config = dict(
    dataset='babble in 24 made-up languages, each with its own sounds, syllables and stress or tones, from a formant synthesiser',
    tokenizer='word',
    vocab_size=7471,
    encoder_norm='batchnorm',
    encoder_widths=[128, 128, 128, 128],
    text_encoder_mlp_ratio=4,
    text_encoder_parallel_block=False,
    residual_init='zero_last',
    momentum=0.95,
    nesterov=True,
)
Rows from block 3 of the text encoder, named by matrix and row number. Rows with one number belong to one neuron. Each number is 200 + 40 x the weight over its row's rms, rounded and kept within 0 to 999. All counts start at 0. After the name is the row's rms in percent of the matrix's.
# fc1: MLP up (text_encoder.blocks.3.mlp.fc1.weight, 1280x320), inputs 160-319
# fc2: MLP down (text_encoder.blocks.3.mlp.fc2.weight, 320x1280, transposed), outputs 160-319
fc1.683,062,151,208,230,181,204,168,170,303,136,196,236,126,273,172,184,124,264,217,196,208,229,251,231,201,151,231,265,255,167,230,126,150,193,210,252,234,207,191,262,149,187,198,215,203,210,160,214,248,240,99,242,276,179,196,169,197,189,185,170,209,227,232,239,201,182,246,178,118,194,242,179,218,177,209,265,172,218,212,197,124,141,215,253,146,225,197,188,205,176,181,165,170,201,223,247,226,251,179,175,172,239,188,218,233,149,282,251,208,188,186,229,225,196,187,162,237,138,165,201,181,166,197,66,266,245,153,184,186,253,250,215,227,193,165,251,204,166,167,195,295,209,225,233,233,208,191,213,269,232,165,235,185,257,208,188,213,213,237,187,180
fc1.684,082,176,256,256,227,271,235,204,239,209,188,194,168,144,269,200,202,249,147,196,234,208,222,153,166,246,197,144,226,171,206,191,168,175,200,203,126,249,199,183,154,199,204,276,204,258,238,229,159,105,203,271,151,198,173,257,196,260,209,147,212,225,195,205,126,223,180,250,212,187,275,201,278,230,256,169,230,157,164,222,215,146,236,199,229,175,185,202,184,188,152,167,261,172,213,142,239,233,226,174,171,214,231,209,245,209,129,236,178,175,214,229,134,216,178,177,211,231,222,227,229,249,147,167,178,241,179,217,185,200,223,173,196,236,120,148,171,233,211,206,169,178,160,71,116,184,201,264,276,309,254,223,283,154,308,253,208,196,219,216,215
fc1.685,107,205,155,120,172,256,247,149,218,187,167,238,242,181,223,194,171,172,156,168,181,264,215,288,200,176,228,230,205,177,219,161,151,166,181,273,278,212,180,210,150,130,231,151,187,206,199,190,205,127,181,210,279,160,261,322,192,219,235,169,165,252,244,246,197,167,174,212,205,190,246,202,204,212,218,149,200,206,182,255,146,209,216,179,273,167,223,204,192,236,181,180,193,177,198,202,214,134,246,167,211,220,212,181,180,228,226,117,228,199,207,190,186,277,249,196,232,165,170,151,241,165,210,235,175,138,171,243,218,189,251,178,162,146,222,249,68,197,193,231,123,142,157,236,151,154,243,167,290,217,93,210,231,224,195,121,197,307,265,212,197
fc1.686,033,140,212,193,227,215,246,216,223,243,237,161,152,190,216,251,232,223,186,196,234,110,232,149,133,164,128,212,136,234,143,161,161,198,208,170,176,207,207,222,116,138,210,272,198,216,128,191,144,211,192,233,149,210,184,229,145,209,274,194,154,172,225,230,191,182,191,206,197,213,205,207,159,161,245,284,199,210,169,177,170,157,160,246,268,233,191,199,252,172,206,154,201,203,142,182,171,234,181,172,163,150,238,200,178,132,203,227,194,253,212,199,129,194,215,233,220,234,218,126,242,234,243,252,184,185,255,235,173,224,198,216,210,257,257,138,174,249,194,238,218,182,226,219,255,238,211,117,148,166,167,189,153,196,211,143,158,191,269,152,203
fc1.687,085,206,181,357,156,154,188,157,154,221,178,212,207,207,217,206,191,183,252,156,217,207,245,159,210,88,282,239,183,173,202,241,275,220,133,192,246,167,156,186,142,192,248,199,169,248,204,223,214,215,203,320,206,238,249,101,213,237,193,252,168,170,161,160,239,244,129,184,242,178,159,300,171,199,104,235,92,166,186,241,175,192,191,188,157,212,211,188,181,139,199,198,226,205,226,199,190,244,292,255,209,213,171,146,113,184,242,192,210,228,166,151,181,254,201,137,231,218,225,147,170,207,250,101,237,214,242,225,169,259,189,174,200,177,124,192,173,169,197,175,201,222,204,206,193,245,215,251,266,202,154,187,256,190,173,211,152,151,231,186,118
fc1.688,081,207,198,272,307,171,183,240,219,211,201,240,194,134,268,218,197,150,198,202,205,170,266,236,187,207,215,205,224,261,268,190,245,199,219,184,182,192,230,231,179,156,203,192,203,161,188,169,199,246,224,191,162,176,217,167,223,243,141,170,205,163,100,243,216,235,183,259,190,304,165,165,189,188,200,239,153,180,178,285,190,201,281,179,220,233,230,181,181,190,206,209,226,202,174,154,184,261,160,184,209,333,248,207,192,196,185,214,198,180,208,152,191,194,180,192,184,209,109,210,223,196,210,170,154,174,216,163,212,254,111,171,267,246,212,153,261,172,247,271,151,274,260,195,216,263,216,261,168,218,188,271,217,141,245,217,298,263,211,165,207
fc1.689,130,154,172,244,169,183,213,240,196,195,258,182,231,278,140,191,174,200,209,194,145,195,176,217,209,191,207,214,202,199,250,242,228,157,244,156,124,257,187,221,241,257,195,237,156,168,113,194,188,276,231,199,135,192,245,167,242,188,151,190,203,171,204,147,173,155,230,189,243,287,197,217,190,196,173,145,200,221,254,192,176,184,196,177,180,152,103,105,188,262,185,137,175,195,210,215,257,212,197,185,242,255,239,198,230,191,202,216,173,140,251,219,225,136,202,227,122,173,258,160,230,252,253,189,214,214,182,153,217,198,208,194,214,232,235,197,236,173,205,151,230,246,192,194,201,172,213,218,217,203,189,173,152,197,241,176,133,298,180,142,189
fc1.690,057,196,197,241,157,180,241,173,316,206,241,175,212,203,129,167,168,121,273,160,256,228,209,172,247,233,152,229,174,173,201,157,245,190,205,168,186,186,211,215,188,175,202,210,226,171,238,205,244,169,266,160,141,153,201,220,139,252,210,213,221,142,184,246,284,160,173,153,179,173,145,233,267,145,249,196,199,227,262,261,252,140,209,232,244,188,174,197,299,146,149,232,253,174,133,255,153,219,237,146,164,223,255,185,192,177,228,147,205,211,254,207,191,281,152,122,191,226,201,218,209,142,209,223,192,146,259,207,243,230,234,238,223,247,222,134,163,140,201,216,191,174,217,158,176,139,173,254,153,222,172,214,218,269,205,257,139,190,228,222,177
fc1.691,108,193,156,202,145,154,175,177,270,198,164,225,224,191,281,192,116,270,228,151,224,198,257,277,152,298,156,144,201,234,216,119,170,209,179,222,197,109,226,219,186,177,239,193,189,179,133,260,188,231,157,233,188,250,195,239,234,227,138,232,195,166,197,116,200,165,194,216,268,174,154,192,253,183,160,202,257,235,272,271,167,276,211,179,197,129,175,227,217,167,200,223,199,220,277,162,135,203,150,193,211,173,216,168,164,170,181,211,123,228,244,207,168,210,132,245,223,194,140,199,287,134,165,216,217,200,230,165,180,181,196,153,169,197,212,188,165,205,200,194,155,213,200,209,187,252,266,227,215,113,205,239,219,218,140,174,244,265,194,112,150
fc1.692,105,207,116,157,193,165,284,164,142,304,168,207,261,182,231,220,174,237,200,235,156,281,188,196,192,187,195,191,176,130,157,169,235,182,242,171,178,130,185,256,171,191,240,161,192,179,171,239,234,261,270,219,230,164,188,248,257,168,188,194,204,236,196,199,176,167,202,280,140,260,167,198,254,88,175,171,133,147,231,182,252,159,147,192,227,260,213,162,247,181,240,306,178,246,181,205,240,198,138,265,210,201,149,209,176,195,223,172,210,257,218,205,179,178,111,218,216,225,217,207,146,131,244,202,189,117,249,210,195,237,208,212,211,181,131,153,184,195,178,203,222,231,175,198,180,153,218,244,176,197,156,223,146,179,188,153,195,187,250,112,200
fc1.693,075,216,218,237,158,196,136,190,235,123,195,207,135,211,195,238,194,297,213,223,236,128,201,170,179,225,222,218,218,230,190,160,254,201,255,273,119,158,229,222,188,109,247,261,220,217,204,171,221,205,129,131,213,197,250,274,184,163,148,220,224,264,187,193,264,147,165,297,168,202,201,191,208,204,217,162,252,237,242,153,148,180,152,161,173,221,204,147,257,214,224,242,136,211,221,215,222,236,201,218,174,171,209,139,172,163,237,209,215,181,203,189,220,159,174,198,165,208,157,158,147,242,248,164,212,143,212,195,119,136,165,203,233,167,116,181,216,238,86,247,267,233,271,185,191,148,211,177,203,146,222,221,165,144,210,263,206,168,129,125,174
fc1.694,115,123,230,240,193,169,228,192,293,181,142,176,217,215,219,244,164,183,233,301,159,222,219,224,253,154,194,192,276,157,232,258,209,157,210,208,121,193,238,203,189,225,286,166,216,224,228,241,210,200,169,226,145,111,200,247,147,186,193,151,192,152,135,261,219,222,191,168,185,226,186,187,175,189,190,218,180,154,211,190,273,260,194,227,192,210,137,182,212,176,236,131,124,134,206,222,209,259,235,170,164,186,173,93,136,271,242,257,248,177,162,202,183,204,180,209,230,145,241,206,126,163,207,246,181,216,177,187,202,227,182,274,247,142,231,241,228,175,164,139,201,237,227,203,208,185,172,156,253,179,144,203,171,204,205,199,228,244,154,174,204
fc1.695,031,162,234,194,240,135,151,195,184,213,249,213,199,199,153,193,147,176,209,184,215,157,167,262,212,275,220,165,156,255,165,206,150,150,176,224,202,192,157,273,201,156,172,230,214,188,194,221,232,217,190,183,242,122,194,265,220,177,171,175,197,196,234,225,219,191,170,152,197,157,202,176,234,203,188,155,165,280,168,178,194,109,200,195,162,153,216,142,149,250,168,191,179,210,251,241,167,171,189,202,141,255,178,182,255,153,153,225,283,237,208,277,260,158,152,135,221,202,223,317,207,236,207,194,241,180,231,199,200,205,157,228,148,249,134,213,294,226,132,170,200,201,185,225,136,214,189,72,234,159,157,295,245,191,196,124,247,254,276,171,167
fc1.696,088,222,187,197,176,209,199,171,209,228,250,165,224,224,272,264,161,225,192,244,261,134,198,191,288,154,168,226,164,213,183,221,125,235,266,134,226,231,192,163,170,243,189,291,199,212,187,197,200,245,185,209,184,231,125,213,240,238,211,196,221,212,206,201,276,140,161,138,243,229,211,140,171,202,200,240,196,193,275,127,150,136,213,217,276,162,242,269,152,161,144,171,190,180,185,204,187,159,206,244,154,189,184,163,179,222,361,241,159,235,120,207,175,170,189,222,200,177,191,267,153,215,210,260,199,129,231,215,235,253,247,180,183,248,139,166,175,235,217,166,169,178,220,201,213,211,163,203,199,268,179,211,259,153,202,272,157,190,192,175,188
fc1.697,079,238,110,216,259,178,169,200,194,146,217,195,165,155,228,195,179,250,148,168,214,224,215,221,190,183,167,195,178,168,213,207,126,218,183,200,170,201,182,128,175,170,201,244,249,246,179,260,134,264,254,118,242,193,175,198,177,206,213,117,181,155,199,206,179,171,220,216,252,222,227,227,241,208,232,256,196,248,221,185,188,226,242,233,253,245,212,215,176,149,225,259,185,204,212,155,172,178,263,197,195,272,226,205,153,222,219,151,235,208,147,204,161,184,198,179,214,215,165,249,153,163,185,269,221,177,242,188,231,182,274,240,219,208,197,146,163,215,201,200,211,310,205,132,107,180,244,203,162,235,165,231,175,246,165,104,156,160,135,208,123
fc1.698,116,105,174,201,288,161,239,195,264,266,234,199,160,208,184,178,230,144,188,198,224,157,225,199,197,162,246,166,161,223,214,229,204,125,179,212,232,141,184,176,170,222,200,188,294,269,187,215,213,215,241,166,236,234,163,229,237,223,133,242,232,239,128,226,194,154,250,190,165,181,187,212,179,196,181,218,210,309,271,218,247,169,228,226,177,198,212,192,218,197,181,84,160,191,192,182,243,131,195,213,162,296,249,156,197,212,259,188,189,145,292,186,217,189,141,149,112,215,161,149,272,207,258,217,154,192,247,220,181,194,254,158,223,194,237,198,213,136,188,201,192,209,160,218,213,229,174,212,236,138,196,234,212,234,150,155,212,228,247,193,193
fc1.699,118,240,159,130,216,293,260,254,267,289,177,190,212,265,195,173,234,137,208,194,278,243,218,161,251,217,200,235,154,210,212,265,147,213,189,181,227,197,116,246,208,170,251,162,222,211,191,194,204,223,162,154,108,232,120,161,207,211,244,221,228,148,214,124,197,210,189,162,133,150,250,227,143,209,169,234,180,210,215,293,202,195,192,240,128,203,193,197,235,188,213,190,141,156,177,148,176,237,206,235,264,207,212,175,240,140,179,174,193,202,214,145,243,177,306,218,213,161,165,190,199,219,183,195,163,192,216,262,218,183,147,234,173,227,207,192,174,172,213,193,193,232,230,224,219,93,160,157,166,167,219,268,200,265,214,157,199,158,201,147,141
fc1.700,079,194,209,233,228,169,202,196,260,173,120,252,146,137,213,252,212,211,171,173,154,224,196,182,266,230,202,245,122,181,203,180,168,248,222,211,256,223,257,145,207,92,181,171,150,237,204,246,194,269,208,269,198,192,209,150,263,230,132,224,177,113,260,190,188,191,195,174,161,196,170,220,203,133,177,203,220,263,185,148,198,131,235,178,217,175,220,226,172,255,186,166,197,238,203,244,219,201,107,179,211,226,164,160,187,114,237,256,242,233,207,257,179,183,118,181,221,210,194,243,216,182,200,208,235,194,213,208,165,260,193,202,204,171,238,188,299,251,163,220,181,220,262,243,178,246,164,213,131,239,193,202,196,135,198,228,200,218,271,160,125
fc1.701,063,172,213,240,191,245,152,160,206,205,278,225,226,174,218,183,225,209,192,194,217,194,221,207,165,120,140,281,187,261,266,224,219,240,203,187,173,186,172,145,186,259,199,222,195,237,166,195,245,192,221,121,220,214,175,216,176,237,264,176,197,158,210,173,175,151,197,166,184,174,191,252,230,225,227,207,257,181,190,117,200,239,222,170,66,202,220,213,170,183,246,121,177,156,204,212,140,155,215,249,184,179,155,184,231,225,279,203,223,184,195,194,198,130,201,176,202,199,206,206,217,218,236,264,213,166,201,194,223,248,242,203,167,190,221,211,122,237,218,212,203,134,159,211,160,218,198,212,172,138,219,201,220,161,223,167,194,181,207,212,262
fc1.702,105,185,160,260,198,127,182,188,259,201,216,258,186,202,243,238,100,217,229,172,238,192,202,168,223,221,214,273,213,160,253,206,193,223,205,189,223,205,200,201,177,186,209,119,207,152,227,202,180,170,172,210,225,163,213,258,181,171,267,265,204,143,242,211,166,229,277,200,177,175,205,236,182,105,210,151,253,139,169,275,248,207,199,262,243,140,213,179,215,216,156,218,204,159,256,183,165,132,212,121,162,206,235,211,242,165,155,203,243,149,252,214,156,285,257,231,166,263,180,197,196,199,170,198,190,138,212,217,233,178,220,238,209,227,181,190,134,141,238,229,193,236,246,120,159,228,162,270,176,154,157,221,184,167,183,117,238,212,217,186,172
fc1.703,127,194,171,231,177,179,153,177,224,178,162,187,207,218,193,166,166,214,114,236,127,171,169,134,220,186,158,211,157,163,157,211,184,133,160,220,189,238,201,151,128,236,233,131,192,190,186,162,151,210,204,210,289,224,226,203,151,252,225,161,273,96,278,251,146,144,155,211,225,204,229,218,177,200,205,241,140,206,166,268,209,237,275,198,220,171,173,161,207,231,209,214,159,179,216,160,270,178,242,194,173,227,187,197,122,212,234,231,193,164,220,196,275,224,242,142,151,206,145,184,139,191,190,170,260,258,232,121,144,188,200,222,253,270,130,268,231,147,208,221,162,119,188,209,157,214,154,171,180,262,166,244,257,185,187,181,265,195,197,227,234
fc1.704,127,230,140,190,258,213,217,209,214,195,211,219,200,254,228,229,170,157,208,115,184,185,190,162,227,210,192,207,257,226,240,184,207,190,246,211,193,239,146,194,219,200,188,135,202,175,189,180,194,255,149,256,220,229,185,183,300,240,166,153,230,202,251,261,245,85,180,148,177,129,172,144,112,208,242,179,219,227,226,217,190,172,221,208,118,259,187,173,128,205,168,182,210,179,191,271,165,207,148,124,123,155,171,189,207,181,281,212,256,176,196,251,218,225,194,206,216,269,222,192,235,123,175,278,167,192,109,219,302,211,176,164,248,206,194,174,148,171,235,234,204,192,244,190,220,124,177,154,228,183,237,216,254,190,239,237,232,199,194,228,129
fc2.683,057,191,175,196,255,215,221,220,253,188,271,204,202,162,173,200,186,243,196,214,216,117,190,227,171,182,192,213,242,217,155,200,195,214,231,209,238,186,158,244,187,283,278,183,258,259,172,193,151,193,197,198,142,260,224,128,224,246,185,219,237,249,146,242,244,261,211,185,225,195,186,193,203,192,129,211,314,244,244,147,174,243,148,190,208,210,181,197,233,116,174,218,228,263,196,269,175,221,189,222,186,204,142,218,188,220,50,213,203,169,109,202,213,206,228,159,156,185,163,210,251,230,189,231,232,228,170,254,174,200,205,189,131,160,215,163,227,190,212,195,199,212,173,206,227,209,164,147,127,187,250,195,195,196,224,158,149,166,240,202,172
fc2.684,044,201,181,155,130,178,182,227,229,145,207,235,199,93,244,208,177,207,183,279,164,209,121,183,153,157,161,184,194,217,192,185,197,190,134,264,135,224,186,314,229,246,202,234,160,232,95,274,238,173,288,202,245,221,207,295,236,122,170,290,188,209,167,224,153,226,214,166,199,254,218,172,228,196,245,135,232,185,235,179,134,199,207,176,206,217,200,245,202,222,194,192,156,152,207,210,189,166,196,200,235,201,270,195,140,245,197,152,168,218,194,216,159,146,249,270,165,126,192,218,148,176,215,170,190,233,212,238,214,228,171,191,156,160,159,168,298,250,164,256,234,161,217,280,211,240,264,213,212,188,144,208,264,211,199,163,198,176,251,264,187
fc2.685,142,206,223,191,228,179,228,126,215,225,268,191,311,215,180,249,176,200,156,142,257,227,159,242,222,242,139,215,174,131,189,188,215,143,190,231,221,241,187,153,308,245,223,223,240,254,183,160,205,182,194,195,171,144,150,249,199,191,167,163,186,153,140,132,234,283,153,175,157,271,227,207,248,302,252,217,222,180,242,172,189,231,261,200,242,271,192,242,237,246,266,228,212,149,151,178,218,203,145,143,178,128,148,194,225,178,186,290,204,192,205,221,256,225,178,229,204,174,229,183,226,193,221,214,226,163,154,251,177,139,136,203,232,203,120,137,188,234,198,186,188,254,213,181,169,232,168,221,178,189,160,127,239,180,116,243,181,253,146,209,174
fc2.686,016,253,108,255,194,219,199,188,184,188,213,112,235,206,188,218,204,193,256,165,202,259,142,161,241,201,199,243,214,202,255,107,160,253,217,141,206,187,171,166,207,222,175,219,218,159,244,235,188,211,229,193,182,195,190,289,252,198,171,246,218,152,217,169,224,216,186,203,249,195,195,254,166,172,187,163,78,213,230,181,172,179,216,173,184,192,196,260,222,176,219,219,176,192,203,255,143,128,227,229,273,247,150,196,294,185,232,237,167,162,182,302,198,225,233,225,206,214,186,264,145,212,192,216,211,176,186,186,217,220,251,157,254,249,238,173,185,183,114,260,140,138,214,197,71,174,196,210,249,172,267,205,230,164,213,233,152,232,178,223,191
fc2.687,080,193,144,253,175,194,174,184,109,208,208,193,227,186,228,220,237,233,231,178,201,253,156,177,213,179,167,257,232,186,201,206,184,172,277,268,267,256,208,206,235,220,154,124,204,224,161,209,210,174,164,250,230,214,252,135,175,216,212,204,171,233,194,196,238,183,246,189,226,159,189,179,176,218,172,170,240,69,230,193,136,186,261,304,213,231,186,218,215,201,247,149,151,154,188,100,205,143,170,201,264,176,180,208,242,209,240,182,170,151,172,252,188,216,211,232,211,179,196,229,174,231,167,153,265,155,162,154,198,203,180,160,269,204,255,98,150,208,201,209,210,170,221,223,220,215,155,315,288,207,226,156,262,240,213,169,205,247,192,130,211
fc2.688,054,166,210,216,184,205,182,153,205,207,198,181,219,194,132,157,145,202,224,177,205,240,98,228,330,180,185,220,133,185,233,213,221,213,253,172,242,98,179,214,204,248,156,233,204,172,258,204,261,147,159,236,157,251,176,243,218,204,248,200,150,149,235,122,253,236,223,183,264,205,193,257,175,247,202,175,239,129,194,229,219,288,152,209,179,225,180,227,178,196,155,162,247,118,190,190,224,204,158,135,210,135,211,238,227,188,233,193,172,186,179,220,228,197,170,296,196,173,247,149,214,201,220,234,256,151,160,125,127,226,269,170,156,193,203,182,173,319,297,169,246,195,225,155,123,156,170,212,178,178,306,248,199,127,223,158,206,187,237,146,252
fc2.689,133,204,178,178,167,202,150,158,197,238,235,176,245,259,228,167,248,208,209,211,173,227,226,220,143,183,215,259,211,129,211,216,209,236,198,195,160,227,181,175,308,188,139,242,199,134,240,270,229,151,130,224,217,258,137,177,218,209,182,253,181,249,216,166,186,206,258,150,225,220,185,185,174,258,129,227,220,241,159,162,232,238,251,198,234,221,215,226,253,276,172,152,152,247,156,229,171,183,163,223,237,208,179,234,123,216,213,196,122,143,281,137,166,144,182,251,213,169,223,215,236,184,183,111,156,218,175,187,251,120,125,209,151,264,178,189,226,139,215,161,263,161,215,183,259,158,169,193,178,176,218,173,235,200,137,193,180,212,188,180,293
fc2.690,058,207,217,162,187,183,178,219,195,191,147,170,269,154,169,219,164,127,204,200,240,186,256,251,215,194,143,245,250,195,269,208,216,203,208,200,219,197,205,202,217,185,180,160,213,250,150,173,214,214,203,214,123,209,193,166,195,193,139,208,190,204,224,214,160,230,202,158,158,214,252,180,196,218,201,187,200,131,152,252,162,231,168,171,203,206,257,164,131,234,246,117,155,214,209,149,165,109,171,240,209,190,207,201,152,177,135,165,244,125,218,168,200,148,210,149,219,227,171,195,193,226,187,188,227,257,146,284,281,225,140,318,204,174,205,247,249,195,124,230,239,271,171,225,218,292,208,178,291,223,246,222,189,217,185,170,110,177,181,121,203
fc2.691,107,153,208,181,182,201,177,202,286,188,289,173,177,170,213,218,245,157,168,199,236,217,265,166,180,196,182,136,216,172,241,237,194,216,248,234,139,239,241,285,200,169,149,175,198,246,177,209,201,202,219,214,228,165,195,184,243,222,236,223,267,188,313,194,195,247,193,194,116,259,248,179,170,206,267,234,218,195,254,233,126,126,191,153,174,182,176,181,207,218,117,234,212,214,175,149,98,167,198,209,199,216,176,286,212,153,145,223,184,164,215,202,182,235,225,224,216,208,225,213,236,174,176,168,235,200,226,187,205,241,221,213,248,180,242,190,174,159,208,240,202,165,211,239,201,232,217,219,173,200,251,168,232,179,250,190,161,224,126,200,274
fc2.692,131,257,170,271,197,197,158,160,173,225,185,192,192,146,231,217,240,223,206,205,232,175,97,227,178,148,231,136,177,171,215,163,208,189,167,225,250,185,229,163,237,172,200,217,237,202,188,165,187,177,172,272,224,259,282,131,146,242,215,219,293,223,259,158,207,264,161,197,153,162,183,240,145,226,212,189,165,178,210,227,123,194,234,211,222,277,219,193,188,155,194,137,204,286,183,234,174,166,238,278,194,242,185,260,108,193,183,196,229,165,166,119,251,205,212,251,158,206,191,219,246,165,165,159,260,248,182,198,223,203,103,208,223,154,192,246,182,243,226,186,218,164,205,225,225,202,192,198,127,238,137,152,205,144,172,251,199,182,247,167,237
fc2.693,072,216,252,200,212,164,174,157,207,193,193,179,227,263,178,184,199,184,235,152,178,196,234,191,220,191,182,154,275,193,172,170,154,214,163,137,260,181,195,231,151,204,242,219,217,261,163,225,278,163,147,191,217,182,263,248,217,240,213,222,212,249,223,250,152,151,173,230,230,166,255,198,137,176,194,147,159,185,235,173,172,201,200,208,209,232,213,70,98,153,237,120,124,240,191,265,169,225,243,212,149,234,234,240,158,178,213,137,241,177,213,163,211,166,214,160,212,215,172,165,186,193,243,221,219,308,150,138,249,153,171,206,189,198,199,242,235,215,218,170,221,180,118,193,233,271,262,129,224,187,167,211,220,227,268,216,175,243,270,81,229
fc2.694,113,114,234,289,216,192,192,189,123,192,235,239,216,192,152,233,167,183,242,149,159,180,246,278,157,199,235,183,239,194,185,191,161,271,220,175,217,216,180,199,263,170,213,133,205,161,214,149,224,164,264,230,293,237,190,211,149,191,178,214,148,174,192,137,128,219,255,256,203,251,219,170,175,222,220,240,169,141,234,163,136,210,242,265,177,228,216,210,199,220,256,233,218,209,252,199,234,185,223,167,142,176,171,200,142,188,245,187,165,195,163,144,161,146,211,204,220,214,195,223,218,183,151,209,214,176,233,127,148,146,201,217,281,233,230,230,267,209,274,188,243,146,210,205,285,149,153,110,214,240,132,132,225,213,207,209,169,330,161,159,222
fc2.695,028,182,256,252,282,204,198,216,168,266,243,194,203,221,254,315,210,208,196,175,239,212,151,255,220,250,208,191,171,213,191,233,154,220,167,190,203,238,222,252,170,245,209,156,196,228,229,236,225,150,230,182,219,230,251,238,176,269,277,139,178,141,190,227,142,215,223,224,240,180,224,207,131,145,171,205,214,144,203,141,160,218,223,167,233,226,275,234,255,260,130,144,184,208,253,219,166,235,198,254,209,167,210,212,234,170,202,159,174,204,191,205,155,153,206,204,161,161,120,232,245,228,177,255,174,220,207,188,187,198,158,167,217,65,166,164,172,160,200,221,207,198,250,190,232,243,193,142,158,255,179,167,211,185,243,238,236,215,196,134,253
fc2.696,089,210,206,255,143,151,228,216,161,167,209,176,174,135,228,196,131,267,233,130,192,191,164,250,162,246,178,204,206,211,208,183,153,287,167,91,196,163,238,230,190,230,236,212,237,144,178,211,199,115,180,169,229,166,292,174,172,210,136,270,280,243,187,148,165,212,194,164,103,174,187,195,220,278,229,209,172,190,209,165,184,217,114,172,182,221,193,184,186,240,254,169,253,227,210,174,193,226,265,166,168,213,166,249,163,194,223,193,181,186,225,282,156,149,194,193,187,161,250,219,201,215,193,214,201,156,230,86,186,220,203,231,174,225,192,199,195,153,136,161,224,149,249,209,160,212,257,179,105,224,181,228,144,110,201,256,205,174,184,173,226
fc2.697,044,207,163,214,220,137,254,200,188,200,182,305,145,208,176,265,153,183,158,195,107,181,210,168,147,189,205,241,237,157,159,169,200,199,197,165,168,154,203,146,242,251,242,150,172,165,243,217,205,146,116,216,190,204,216,195,145,201,247,213,190,196,162,142,168,218,143,219,260,172,186,237,216,219,217,233,215,169,231,183,245,181,148,276,179,149,158,231,208,233,240,282,180,206,161,298,237,234,147,163,263,256,241,126,186,155,258,210,224,236,154,170,224,184,148,297,155,122,242,203,185,197,221,178,198,136,162,175,258,234,87,269,240,219,215,200,155,211,213,203,178,168,254,223,171,143,272,211,190,116,233,208,194,215,117,198,151,243,312,259,193
fc2.698,115,179,190,139,234,208,210,204,204,175,141,189,178,206,190,178,179,253,242,256,234,286,248,213,272,157,160,193,181,237,203,244,197,150,227,185,234,221,223,164,285,185,167,246,188,198,129,202,259,194,196,197,231,179,192,191,172,195,211,208,148,206,227,194,209,104,279,228,255,240,159,260,234,191,133,148,257,195,227,150,214,214,176,252,212,224,161,254,226,285,196,238,165,183,301,246,191,219,153,161,182,156,221,214,157,220,176,200,158,216,181,151,244,166,313,142,219,188,244,160,219,238,224,166,152,203,197,208,172,227,162,170,181,186,273,174,191,174,250,172,220,134,266,140,257,230,164,263,168,269,143,193,104,219,234,158,154,220,307,193,148
fc2.699,137,136,223,160,172,171,70,191,172,205,240,199,185,275,207,176,185,295,168,202,160,220,181,219,156,217,207,209,184,186,263,197,187,200,163,242,170,286,245,182,240,192,253,169,207,252,182,208,205,253,264,238,224,163,238,223,239,226,204,158,245,210,249,197,249,193,246,202,191,201,192,240,180,176,222,185,142,223,202,169,129,128,243,265,162,236,257,261,167,214,225,221,196,251,237,187,190,227,210,195,173,189,227,198,214,213,220,140,141,94,201,262,189,217,185,194,223,200,195,210,256,243,142,173,181,244,182,220,245,160,190,102,160,225,198,263,185,222,242,153,226,163,144,192,227,176,228,216,239,215,207,95,226,159,187,176,172,228,195,202,201
fc2.700,091,161,211,200,142,201,175,201,172,162,158,213,228,208,167,239,190,160,148,280,148,210,137,226,180,242,198,267,295,168,199,203,245,194,246,203,275,181,217,192,187,229,168,202,183,176,223,271,78,160,218,245,256,239,239,183,197,171,275,151,231,169,191,226,200,227,148,250,200,186,214,194,121,192,253,227,191,197,274,216,173,210,151,180,276,173,161,158,183,207,154,199,210,172,174,134,147,227,168,234,167,132,112,189,212,141,237,190,201,271,260,210,167,238,205,204,192,219,235,285,221,296,139,188,298,214,192,202,270,232,207,203,110,251,243,165,190,194,272,226,241,171,213,188,172,138,278,251,191,194,141,174,261,227,177,165,217,206,103,271,194
fc2.701,041,223,226,210,202,168,183,102,200,223,244,200,190,229,196,295,177,238,192,233,173,214,223,190,228,173,193,173,178,215,163,197,109,226,251,172,244,178,251,194,225,185,220,212,195,159,274,183,196,176,239,222,268,152,172,150,208,119,188,216,193,254,197,167,243,246,184,253,173,231,175,160,220,186,209,249,229,233,156,275,140,128,211,227,190,176,166,186,199,197,198,226,321,229,172,234,254,227,176,205,250,179,262,139,98,238,218,241,202,156,189,203,214,167,167,213,229,205,147,267,239,247,226,174,202,259,59,283,205,152,175,246,122,196,252,217,158,189,218,194,234,182,167,230,242,228,243,132,216,297,186,202,142,211,209,288,252,235,262,258,182
fc2.702,098,177,202,217,157,187,237,167,265,253,133,152,204,184,207,202,154,208,96,263,205,143,255,231,161,201,154,140,216,222,207,224,196,210,217,132,200,206,142,157,233,167,210,196,191,229,272,152,217,133,185,131,240,231,182,237,191,130,221,286,215,131,119,165,197,195,209,200,178,202,235,164,225,167,134,151,257,135,226,278,189,227,197,156,144,308,230,126,155,176,222,255,193,271,153,244,240,182,186,167,121,238,194,197,228,235,156,185,212,210,112,160,147,179,154,209,197,209,265,212,188,208,136,189,222,170,165,192,306,185,213,141,160,199,236,200,158,127,204,185,155,196,230,223,210,248,169,197,255,237,177,204,233,198,221,203,154,207,291,224,215
fc2.703,137,174,212,208,204,160,248,241,204,145,77,233,212,191,219,266,196,240,236,176,235,183,157,142,183,205,225,131,251,197,244,219,290,184,159,143,238,191,180,231,349,264,227,175,206,194,209,177,283,239,184,214,193,284,245,191,159,187,184,219,226,222,240,202,217,269,145,113,190,181,208,282,219,92,214,242,167,224,189,204,196,168,166,142,207,163,255,155,166,175,147,138,164,164,214,223,177,269,155,148,213,273,110,278,201,149,211,240,197,217,189,217,145,242,180,181,248,186,215,220,177,211,186,250,169,198,250,250,201,172,120,190,255,186,175,229,230,217,308,115,194,221,251,215,204,191,223,197,160,216,176,175,228,183,138,189,235,235,245,259,220
fc2.704,125,210,211,174,227,161,158,229,185,192,147,208,183,194,262,178,148,210,244,183,240,182,160,257,199,268,225,197,205,176,136,172,226,134,182,191,228,226,199,244,206,233,217,206,196,203,191,214,266,160,247,235,264,196,235,175,116,257,249,250,237,208,175,124,174,196,209,234,219,146,200,183,230,199,205,230,183,227,182,202,171,310,178,158,180,162,150,236,179,195,164,156,204,207,207,265,257,229,233,166,186,173,184,248,227,209,167,131,217,152,181,153,225,199,242,207,234,241,200,215,178,80,217,168,146,246,217,131,223,258,137,250,197,171,195,186,227,226,204,85,179,119,170,250,131,292,164,226,215,174,228,198,186,157,177,160,113,186,197,213,248